{"norm": "none_scaled_ws", "widths": [64, 128, 256], "adamw_weight_decay_other_params": 0.01}
Rows from block 10 of a small image classifier, named by matrix and row number. Rows with one number belong to one channel. Each number is 128 + 24 x the weight over its row's rms, rounded and kept within 0 to 255. All counts start at 0.
After each channel's rows are labels from the 100 images, of 14976, where the channel reaches its highest value: "colour at peak" is the nearest of a few named colours to the mean colour under the peak. Only what is clearly more common there than usual is listed. The data: procedural textures in two colours, tilted and lit. In brackets: how many of the 100.
# convs0: first 3x3 conv (model.blocks.10.convs.0.weight, 128x128x3x3, standardized in use, each kernel summed), inputs 0-127
# convs1: second 3x3 conv (model.blocks.10.convs.1.weight, 128x128x3x3, standardized in use, transposed, each kernel summed), outputs 0-127

convs0.120 [119  86 139 191  95 190 152  93 113 146 110  94 146 142 139  86 114 137 101 140 124 137 113 113 122 198 149 119 171 133 120 129 129 156 111 126 153 132 136 127 110  95 149 125 155 130 129 100 156 102 116 142 110 120 159 123 142 148 126 137  88 144 115 114  71 103 101 154 116 103 127 115 163 106 143  99 139 104 122 117 122  95 155 122 125 128 172  83 139 108 129 154 114 136  93 158 151 137 123 137 137 138 148 136 135 107 191 127 144 139 160  95 102  99 111 113 122 159  95 159 101 109 139 105 146 114 168 114]
convs1.120 [133 131 151 144 125 104 163 141 142 106  97 172  89 147 134 148 128 135 158  84 164 138 118 123 107  74 165 140 126  89 152 108 150 164 150 133 105 185 100 121 152 107 135  99 124 160 119  84  96 144 132 121 121 116 165 129 147 125 124 126 135 127  74 102 157  93 128 108 135 158 102 127 112  91 164 157  93 127 104 136 135 132 185 145 127 134 147 138 125 139 176 109 145 153 163 118  98 108 151 143 120 116 117 114 169 138 140 147  81 114 111 123 135  74 120 111 112 142 107 117  94 116 131  99 129 135 122  91]
colour at peak: blue (30)

convs0.111 [158 124  99 131  90  90 126 123 125 115  52 160 134 128 150 146 130 119 100 128  96 136 102 143 148 134 115 147 155 110 130 138  98 154 147 163 139 133 123 128 165 131 117 173 127 102 153  92 125  81 123 141 146 142 141 165 145 163  86 102 122 167 142 120 159  95 121 126 104 173 138 124 130 139 155 121 104  84  89 161 169 136 118 115 164 170 123 100  96 127 120 151 117 146  76 124  78 111 128 125 127 113 168 126 144 129 152 115 145 168 119 117  98 137 105 112 167 148 128 157 144 108 102 115 113 120 147 107]
convs1.111 [121 150 110 146 132 159  84 149 147 117 172 149  99 106 138 147 113 132 119 102 116 154  75 120 115 130 115 105 109 136 107 141 121 120 140 125 103 125 151 165 141 100 177 132 149 164 166 145  90 116 166 177 135 145 136 137 124 179 147  96 143 156  96  94  92 139 120 136 110 139 110 163 124 155 106 153 110  88 118 111 135 124 129 123 150 121 163  98 112 145  87 113  78 152 121 151 121 106 108 121 125 167 104 148  78 138 156 138 132 118 138 134 127 120  90 135 151 131 154 142 169 156 179 162 114 107 166 143]
colour at peak: black (34)

convs0.19 [118 100 122  94 136 131 165  96 167 125  68 138 137 133 119  92 136 135 101 129 102  83 139 155 130  77  94 135 178 129 107 187 137 142 120 139 110 165 130  97 139 105 109 104 136  97 140 109 112 144 144 141 155 119  78 128 136 149 130 138 107  78 133 129 106 143 116 117 120 148 139 131  97 122 161 160 148 143 130 117 148 114 135 184 121 128 156 138 104 119 114 120 128 123 131 131 178 117 151 136 173 127 121 187  82 106 168 111 119 101 166 114 151 116 116 139 119 133 128 151 160 120 137 121 102 182 140 147]
convs1.19 [103 163 106  82 114 102 141 110 126 153 169 137 127  77 129  82  99  89 105 144  96 137  88 144 137 115 143 114 113 136 139 118 133 120 114 164 112 141  84 126 147 147 100 112 130  88  98 103 153 136 176 122  99  86 153 130 131 122 143 133 152 128  94  76 123  89 127 163 125 114 133  81 154 106 148 129 177 125 122 106 133 114 156 117 115 171 122 134 203 102 118 119 129 127 110 122 175  97 105 125 120 132 106 132 158 104 122 115 160 129 110  97 148 149 106 104 127 109 109 112 110 109  95 150 136 145 115 131]
colour at peak: green (32)

convs0.0 [123 104  75  82 132 102 153 137 143 114 104  97 113 125 159  99 153 124 107  71 146 171  84 159  99  62 134 155 176 103 147 118 141 145 141 118 103 157 146 150 169 144 134 146 141 111 132  73 139 132 112 159 113 103 120 153 141 176 121 135 134 114 106 159  83 148 152  91  80 107 154 112  82 177 100 146 119 120 156 149 156 128 150 132 126 157 148 124  99 155 147 119 101 138 124 132 135 122 123 139 146 146 116 139 119 146 127 125  94 127 139 109 132 129 136 100 108 134 124 158 133 129 113 103 138 128 131 159]
convs1.0 [161 120 117 110  95 154 145 149 132 125 121  84 189 125  83 154 120 102 149  68 101 152 130 146 151 101 141 129 158 152 152 178 146  96 131 107 109 122 120 142 150 125 130 104 161 145 152 129 125 110 126 132 133 137 127 143 123 109 142 113 120 102 157 153  94 109  89 149 135 139 149 182 112 117  50 140 141 139 111 135 108  99 128  96 148 149 137  88 147 149 113 133 145 134  78 111 125 137 101 124 151 123 135 147 102 152 154 125 131  86 118 153 120 120 167 101  75 135 121 131 152 106 106 168 154 150 148 123]
colour at peak: green (44)

convs0.30 [145  70 125 136 130 126 129 133 149  71 118 128 122 128 145 120 124 103 135 132  90  96 112 118 103 135 126  83 122 148 108 134 133 119 153 117 144 156 118 148 172 154 140 109 145 142 128  61 156 111 122 132  80 162 106 133 121 140 135 158  98 118 105  94 129 156 121 124  79 149 129 138  98 139  95 145 131 150 118 142 137 135 139 121 127 145 147 166  98 201  84 120 103 109 108 121 150  83 138 163 203 141 175 148 131 142 101 136 113 138 159 131 123 135 117 112 107 142 132 158 124 164 113 100 149 131 118  96]
convs1.30 [140  96 116 116 139 108 149 126 123  90 103 119 114 147 109 156 133 132  93 155 111 159  94 181 136 121 125 116 128 174 168 125 127 121 120 114 134 137 167 114 136 147 138  85 140 145 166  93 111 106 146 122 138 127 141 137 113  93 156 163 157 183  96 145 102 103 136 139 105  91 116 133   2 119 127 106 130 112 134 144 151 144 125 154 135 134 150 155 120 162 101 106 142 147 124 153 135 103 124 111 110 150 157 157 151 117 138 149 146 159 141 121 137 152 116 123 106 121 122 127 115 131 136 186 147 117 124 123]
colour at peak: blue (38)

convs0.11 [113  97 133  87 122 166 136 135 167 134  98  85 124 154 119 115 124 153 112 109 111 173 122 190  86 108 135 107 173 130 105 141 134 175  93 104 118 119 128 133 160  97 101 180 114 137 122 113  95 155 124 137 108 132 145 106 102 171 120 161  79 130 127 120 163 136 158  92 124 126 164 137 135 144 126 191 118 137 126  71 146 135 118 100 100 121 182 149 100 123 133 126 125 143 115 102 152 122 134 119 113 142 141 126 126  92 112 113  80 150 155 114 152 134 115 164 128 129 105 131 125 145 142 121 125 101 158 146]
convs1.11 [129 172 100  93 111  93  85 153  93 170 150 139 147  85 142 121 151 149 106 148 118 118 141 123  98 100 138 151 141 131 120 146 143 157 134 146 171  83 152 122 100 128 117 158 177 105 147  86 184 141 157 175 141 152 140 122 167 128 169 113 142 167 109 126 137 127 192 156 129 122 122 135 116 120  93 154 100  97 151 148 115 137 121 148  93  87 140 133 150 125 133 109 154 146 147 121 153 160 144 124 104 109 127 144 122 114 113 160 154 125 110 101 141 137 142 137 119 137 116 125 104 134 110 183 126 150 151 159]
colour at peak: green (37)

convs0.23 [164 123  94 116 107 148 106  93 124 132  60 123 124  95 135 108 135 117  95 180 155 114 143 125 107 144 123 136 164 147 143 153 142 163 145 120 160 115 161 118 149 100 112 104 140 163 194 116 104 129 112  83 135 127 139  91 135  82 108 124 121 165 165 139 162 110  90  78 138 159 127 117 154 126 147 149 124 137 128 163 140 165 113 147 160 148 120 132  89 110  72 161 111 117 116 155 124 100  94 147  94 119 133 143 134 118 131 146 149 165 106 146 149 135 140 159 131 128 120 133 143 129 151 111 130 101  97 135]
convs1.23 [180 126 176 159 139 133 123 100 149 112 156 127 133 167 117 139 105 111 128 138 180 170 153 157  96 126 127 110 108 127 127 140 126 130 122 129  83 136 120 124 127 112 115 117 128 153 104 162 174 122 150 147 183 136 120 119 102 165 115 108 118 171 117 108 124 141 122 152 113 143  90  83 160 131 122 101 124 115  99 142  77 157 105 127  97 134 129 136 132 137 162  72 135 133 141 117 157 135  99 104  84 114  84 132 106 136 134 157  85 122 133 137 120 105 133 122 107  98  97  98 167 124 119 160 142  63 112 119]
colour at peak: black (27)

convs0.94 [113 104 163  78 101 152 124 165 157 100  77 115 114 136 147  98 135 129  85 121 134 111 152 130 138 107 115 168 125 136 118 120 137 123 111  97 132  54 139 124 196 102 119 161 120 156 144 112 129 151 168 111 185 149 141 139  88 149 138 119 152 153 130 141 161 103 137  97 150 147 115 122 114 120 138 139 140 135 120 167 120 123 163 133 104 115 140 124  78 130  92 127 137 104 122 124 161 103  62 113 140 167 105 157 141 145 106 165 126 121 137 149 119 134 139 108 141 108 136 119 135 110  79 135 115 119 136 159]
convs1.94 [143 118 161 168 137  87 140 150 180  86 157 140 140 124 104 112 126 130 126 120 127 123 139 133 137 184  92  87 119 132 143 134 126 113 104 117  92 150 130 105 169 121 107 163 105 185 175 157 141 121 118 121 110 129 161  99 146 103 107  97  76 140 108 125 173 109 109  93 142 167 132 126 127 131 143 134 117  95 114 120 130 160 101 124 156 138  89 122 145  95 154 118 115 173 136 108 150 147 158 123 139 166 148 113 112 117 151 116  96 174 172  96 140 153 160 114 136 139 112 109 113 124 163 125 134  99 109 145]
colour at peak: red (42)

convs0.64 [ 80 177 134 113 116 152 106 151  94 158 127 148 139 205 137  93 139 133  93 184 161 134 122 148 135 165 110 149 141 130 103  81 125 178 129 111 141 121 122 132 117 153 112 123 137 123 153 127 160 103 127 127 147 148 128 138 115 104 137  85 123 104  71  74 140 104 145 161 181 101 122 149 102 108 118  92 158 149 147 113 151 133 107  98 146 139 119 151 125 156 117 141 125  80 132 120 137 121 153 138  99 121 142 120 133 138 160 122 106 150 134  93 139 102 107 115 143 132 112 109 132 149  82 114 139 163 146 119]
convs1.64 [135 134 149 102 115 112  96 152 141 121 111 124  95 162 162 106 187 116  50 111 116 101 110 137 122 105 137  70 124  89 141 100 144 122 134  91 139 136 120 152  86 132 139 131 129 107 112 138 104 129 137 116 110 162 147 162 128 156 185 140  85 126 144 131 146 110 114 129 149 145 154 131 148 151 132  89 143 151 137 132 113 123  89 173 118 147  98 120 167  70 169 106 128 111 124 140 136 103  99  97 161 105 148 155 152 139 112 129 100  99 121 133 157 150  86 140 112 115 120  94 114 147 146 108 154 136 128 126]
colour at peak: pink (28)

convs0.51 [ 81 134  85 141 171 106 100  86 137 145 144 125 127 155  99 154 121 140  73 105 133 117  84 152 153 124  85 138 145 121 124 142 112 137 159 123 113 128 114 116 111  86 111 102 138 142 169 136 175 107 107 127 122 138  86 121 126 148  98 160 120  89 131 150 121 113 125 113 138 144 151 146 155  98 157 125 149 109 132 166 162 107  86 120  80 120 154 114 195 148  93 105 150 131 138 125 115 119 147 125 125 154 119 144 105 133 132 134  71 138 148 129 136 147 123 174 150 151 151 120 130 134 137 126 169 183 119 145]
convs1.51 [129 143 139 125 178 132 118 137 136 117 123 136 147 119 159 121 102 161 119 123 149 128  76 103  91  95 112 162  86  98 113 119 102 142 133 105 114 113 117 114 125 153 108 159 144 132  73  95 100 167  96  98 102 117 111 156 133  94 110 134 125 120  96 132 140 121 154 155 164 141 136  81 118 110 141 167 103 119 163 123 160 127 113 149 129 114 108 187 146 111 167 126 148 115 130 109 104  75 162 114 147 129 111 131 128 145 132 140 128 115 116  96 130 137 129 159 163 110 171 128  91 181 137 126  64 141 109 105]
colour at peak: green (27)

convs0.87 [127 141  99 136 121  82 112  80 109 162 146 115 137 134 110 160 144 132 105 130 202 105 121 142 102 143 102 138 126 108 118 117 120  96 145 155 102 126 125 143 114 117 130 169  79 117 127  80 120 126 110 113 135 132 123 127  96  93 104 155 155 142 132 155 141 159 162 167 125 119 107 147 197 106  99 112 165 145 143 127 127  97 151 164 102 120 128 129 145 167 126 123 134 139 143 153 105 127 114  90 147 140 212 124 120 144 118 106 100 149 129 129 120  98 141  96 145 107 135 120 119 126 138 147 160 179 109 100]
convs1.87 [118 170 113  94 121 168 141 109  87 126 113 133 167 107 136  92 103 143 134 132 125 144 115 117  97 137 141 151 118 161 120 141 128 137 129 172 141  83 154 123 163 160 126 134 159  73 140  90 141 101 119  91 146 155  76 157  97 143 113 149 121  87 155 130 144 167 146 129 108 105 102  81 134 118 118  94 149 147  89 141 123 105 151  71  80 137  96 136 147  98  99 146 144 151 114 117 159  94 131 129 156 137 123 105 124 130 116 123 126 127 149 101 103 122 102  91 142 101 128 155  94 113 140 111  88 115 123 111]
colour at peak: pink (25)

convs0.78 [144  65 139  72 139 138 148 139 109 139 103 146 149 151  95 151 130 147 155 104 108 150 121 134 130  89 136 113 153 101  99 126 124 106 135 129 132 159 135 106 119 138 174 121 131  93 118  94 165 127  99  97  97 119 108 120 169 156 132 117 104 135 150 128 168 117 159 149 118  80 131 142 121 116 151  92 112 113 119  86 165 129 134 152 156 119 138 118 118 144 127 114 146 115 154 141 170  86 108 119 124 155 100 158 128 144 124 147 111 188 132 131 105 138  92 108 103 122 200 133 130  95 116 150 177 120 155 106]
convs1.78 [131 142 134 120 175 126 156 127  98 113 118 106 115 124  88 106 129 126 152 114 126 132 147 155 133  95 129 122 109 156  98  87 111 123 104 108 108 144 177 115 102  85 150 101 137 181 132 114  93 119 117  95 128 113 104  95 138 113  81 135 134 122 131 131 152 112 136 103 157 109  80 132 114 109 106 112 124 115 113  72 112 135 115  94 101 130 112 115 109 118 109 101 113 131  56 103 147  97 143 136 114 141 179 172 131 135 151 112 106 131  87 185  98 137 116 135 171 140 146 155 139  88 102 155 135 108 148 110]
colour at peak: cyan (30)

convs0.86 [120 116 158 142 113 104 153 129 115 184 127 122 130 140 128 115 106 144 122 172 120 137 108  85  99 210 107  86 136 121  91 118 129 138 104  98 163 100 140 101  97 127 126 109 117 106 131 118 110 147 186 137 133 116 149 137 127 110 130 116 113 150 148 122 126 125 173 105 136 143 139 131 102 111 116 136 147 125 140 144 144 124 146 111 107  98 172 124 104 130 155 161 130 125 135 139 149  99 149 109 117 126 138 124  90 126  80 114 123 178 139 138 100 108 133  97 140 115 137 190  99 129  76 114 122 138 145 209]
convs1.86 [ 89 129 163 158 110 115  98 134 132  99 135 121 127 141 156 149 179 111 137 166  90 149 107 162 138 121 133 102 145  88 109 109  61 111 139 105 130 118 154 110  80 154 124 119 149 133 128 126 166 144 117 133 104 119 149 109 142 123 149 146 134 130 131 117 138  93 149 151 123 117 134  89 135 143 137 116 135  63 182 129 181 151 139  86 105 156 152 128 108 124 120 124 117 109 127 156 111  80 136  99 153 163 108 123  87 113 157 177 146 149 125 130 125 167 129 151 159 116 134 112  97 122 164 118 133 168 129 154]
colour at peak: pink (35); white (25)

convs0.74 [130 103 137 132 115 142 140 144 121 120 100 152 105 108 118 140 152 151  68 150 119 133 157 141  88 145 140  90 124 102 164 118 152 145 180 144 116 115 126 138 180 154 146 112 155 117 163  95 205 102 126 106 139 133 130 165 144 150 152 155 123 150 134  86 118 124 109 148 104 133 138  96  67 161 123 138 130 174 154  92 143 137 112 112 107 141 134 134 154 106  99  92 105 143 135 151 152  70  83 137 123  91 167  86 105 118 156 119 113 106 120 133 125 142 118 113 126 117 123 102 129 148 140 112 111 129 137 137]
convs1.74 [130 148  80 142 124 153 176 142  97 124 106 159 131 110 116 116  70 139 129 108  99  99 158 104 125 116 138 147 121  92 138 127 148 139 103 183 148 114 124 146 154 140 106 121 148 128  89 164  96 109 149 141 120 117  94 162 107 145  85  94 120 158  99 119 147 109 125 100 120 130 151 124  84  99 155 134  89 142  87 117 146 166 161 169 105 119 140  93 110 145 149 166  76  87 138 167 161 128 127 147 111  81 105 104 109 119 134 118 129 108 137 140 123 107  98 133 132 120 104 133 132 142  81 109 138 116 134 146]
colour at peak: pink (25)

convs0.102 [ 98 125 138 135 160 161  97 168 113 110  56 116 147 155  97 133 105 165 113 128 182 121  89 175 160 125 136 142 118 108 123 118 124 137  87  90 100 124 156 165 122 126 100 128 104 171 146  81 100  87 127 120 145 114 128 140 126 127 142 118  92 136 106 108 143  94 129 168 121 131 123 120 140 119 137 164 163 129 111 175 154 104 163 105 126 108  99 125  91  78 115 157 141 116 144 162 146 109 120 152 126 108 112 146 162 141 135 126 155 159 125 120 120 151 130 124 162 129 130 152 140 141  73 115 116 124 153 125]
convs1.102 [105 107 122 144 126  94 154 170 142 111 160  75  61 158 124 103 193 132 118 136 142 174 118 163 126 143 120 108 137 119  93  90 132  73 120 115 141 145 127 115 103  60 124 161 106 125 147 140 103 139 147 141 141  97 160 101 162 146 101 142 137 157 171 138 102 116 135 103 156 132  91 148 124 126 163 110 103 123 154 113 101 123 143 130 120 121 123 126 132 151 124 103 120 146 104 126 100 130 132  81 122 150 144 146 129 142 144 108 147 149 131  88 142 106  95 164 137 127 109  92 123 103 121 146 159 106 150 102]
colour at peak: pink (25)

convs0.57 [140 103 118 133 134 124 124 152 108 161  88  88 105 165  63 131 148  92 110 111 164 132 170 129  79 143 143 146 157 104  93 103 143 111 145 140 135 119 103  94 151 114  98 144 156 153 140 108 112  75 166 128 149 130 123 118 115 118 145 118 130 132  74 172 113 120 110  97  91 154 160  86 134 117 132 125 143 120 130 125 136 170 139 120 115 124  97 172 108 126 103 120 139 123 121 150 118  83 123 141 117 146 130 127 142 161  79 186 127 148 141 147 113 133 136 127 190 163 122 137 110 130 120 136 136 147 166 133]
convs1.57 [ 93 102 154 124 109 123 137 138 124 138 137 191  86  96 102 153 101 123 110 109 157 183 195 147 133 154 111  89 140 146 105 130 109 119 164 141 105 118 154 128 121  88 147 112 125 160 140 143 143 143 147 183 134 133 115 124 137 135 149 112 126 146 143 173 142 119  87 145  91 140  96 165 140  90 163 100 111 119  73 156 102 108 116 116 134 127 147 118 103 106 152 146  81 181 111 122 138 149 131  99 146 119 161 143 113 101 138 139 115 144 130  86 114 156 135 135 120 156 150 120 141 127 164 136 131 125 124 100]
colour at peak: pink (27)